{
  "arch": "uvit",
  "model": "class-conditioned image diffusion model",
  "dataset": "dashed paths with two dots that lie on the same path or on different ones",
  "train_examples": 295000,
  "image_size": 48,
  "horizontal_flip": true,
  "conditioning": "class",
  "objective": "v",
  "cond_dim": 192,
  "targets": ["dots"],
  "num_classes": 2,
  "cond_dropout": 0.2,
  "norm": "layernorm",
  "norm_position": "pre",
  "activation": "relu",
  "mlp_ratio": 2,
  "head_dim": 64,
  "fused_qkv": true,
  "qk_norm": false,
  "parallel_block": false,
  "dropout": 0.05,
  "inner_norm": false,
  "drop_path": 0.05,
  "patch_size": [4, 4],
  "layers": 12,
  "width": 320,
  "positions": "conv",
  "init": "torch_default",
  "residual_init": "none",
  "optimizer": "soap",
  "beta2": 0.99,
  "lr": 0.003,
  "beta1": 0.95,
  "shampoo_beta": 0.95,
  "eps": 1e-08,
  "precondition_frequency": 16,
  "max_precond_dim": 1536,
  "one_sided": false,
  "adamw_lr_other_params": 0.0018,
  "steps": 17000,
  "batch_size": 128,
  "epochs": 7.4,
  "lr_schedule": "wsd",
  "decay_fraction": 0.2,
  "final_lr_fraction": 0.01,
  "warmup_steps": 3400,
  "weight_decay": 0.09,
  "adamw_weight_decay_other_params": 0
}
Rows from block 7 of a small class-conditioned image diffusion model, named by matrix and row number. Rows with one number belong to one neuron. Each number is 500 + 50 x the weight over its row's rms, rounded and kept within 0 to 999. All counts start at 0. Numbers have three digits each.
Before each neuron's rows are labels from the 100 images, of 14976 (inputs lightly noised), where the neuron reaches its highest value: "lies over" is the class under the peak. Only what is clearly more common there than usual is listed. The data: dashed paths with two dots that lie on the same path or on different ones.
# fc1: MLP up (model.blocks.7.mlp.fc1.weight, 640x320), inputs 256-287
# fc2: MLP down (model.blocks.7.mlp.fc2.weight, 320x640, transposed), outputs 256-287

lies over: dot
fc1.545:475467444536553548491432591528505492482515499560411452454457470524531573548409482537505550480532
fc2.545:483552577531480536492581391453493468544471503534578541529477491417443476493498600463584486495483

lies over: dot
fc1.474:551482502523494522570501425567600543505504500529467501524519523461455479463529463490464464506566
fc2.474:517547523566585417506486471454555477508361481452612485494463471546490495538532440499529476491527

lies over: dot
fc1.411:623501489505532489543496431516508569419565385501458579532474517455482565501446465568523590532515
fc2.411:497506547546460480502552535408528432479395464425564510608464416484500513530544432422419562517505

lies over: dot
fc1.303:572431400477571548450494626516580412487494536418484461492493494554561584493385478523499582508512
fc2.303:469499500571458578466494412429446496476350518567567561561485533457476469492620547539467481508511

lies over: dot
fc1.502:450411422573519520487424523509509469527460605483472516426527487529427577514485378507525480382541
fc2.502:527448485442495569506444404455461506452442453514552564579484494453531403493538568469486553660485

lies over: dot
fc1.153:524476443400502421403529390494451493472445564486525500541631514522470473413550466409515401529560
fc2.153:419550557535531528579515601431464523539508368549470524554507526540469471534440410566541503435500

lies over: short path
fc1.317:528559514479463414535495505510489482501534515480470537486533468505552509563435452500546501508540
fc2.317:444509494478482498496457445472449547508431567499454456476475547488474518554539532463523487443481

lies over: dot
fc1.625:578483482493471579484471491418570362476451515466530552497388475552482539507535545425503548444529
fc2.625:493478562463574442559532547575437586544568499494486488453573434431554458484480494555519427562508

lies over: short path
fc1.521:520554501521446462425430494533539442484538499461510495537448467527440541572551516470552504470628
fc2.521:474499501496535594512505497496466545554497503487502515536556561528525481445468525483432501562441

lies over: dot
fc1.451:470493525592510573512370498475504406358474452536560554531520526587500459513459486505511478483488
fc2.451:525536475488526427506555525434422599628527532389455473522519455491544532443491478471471521560485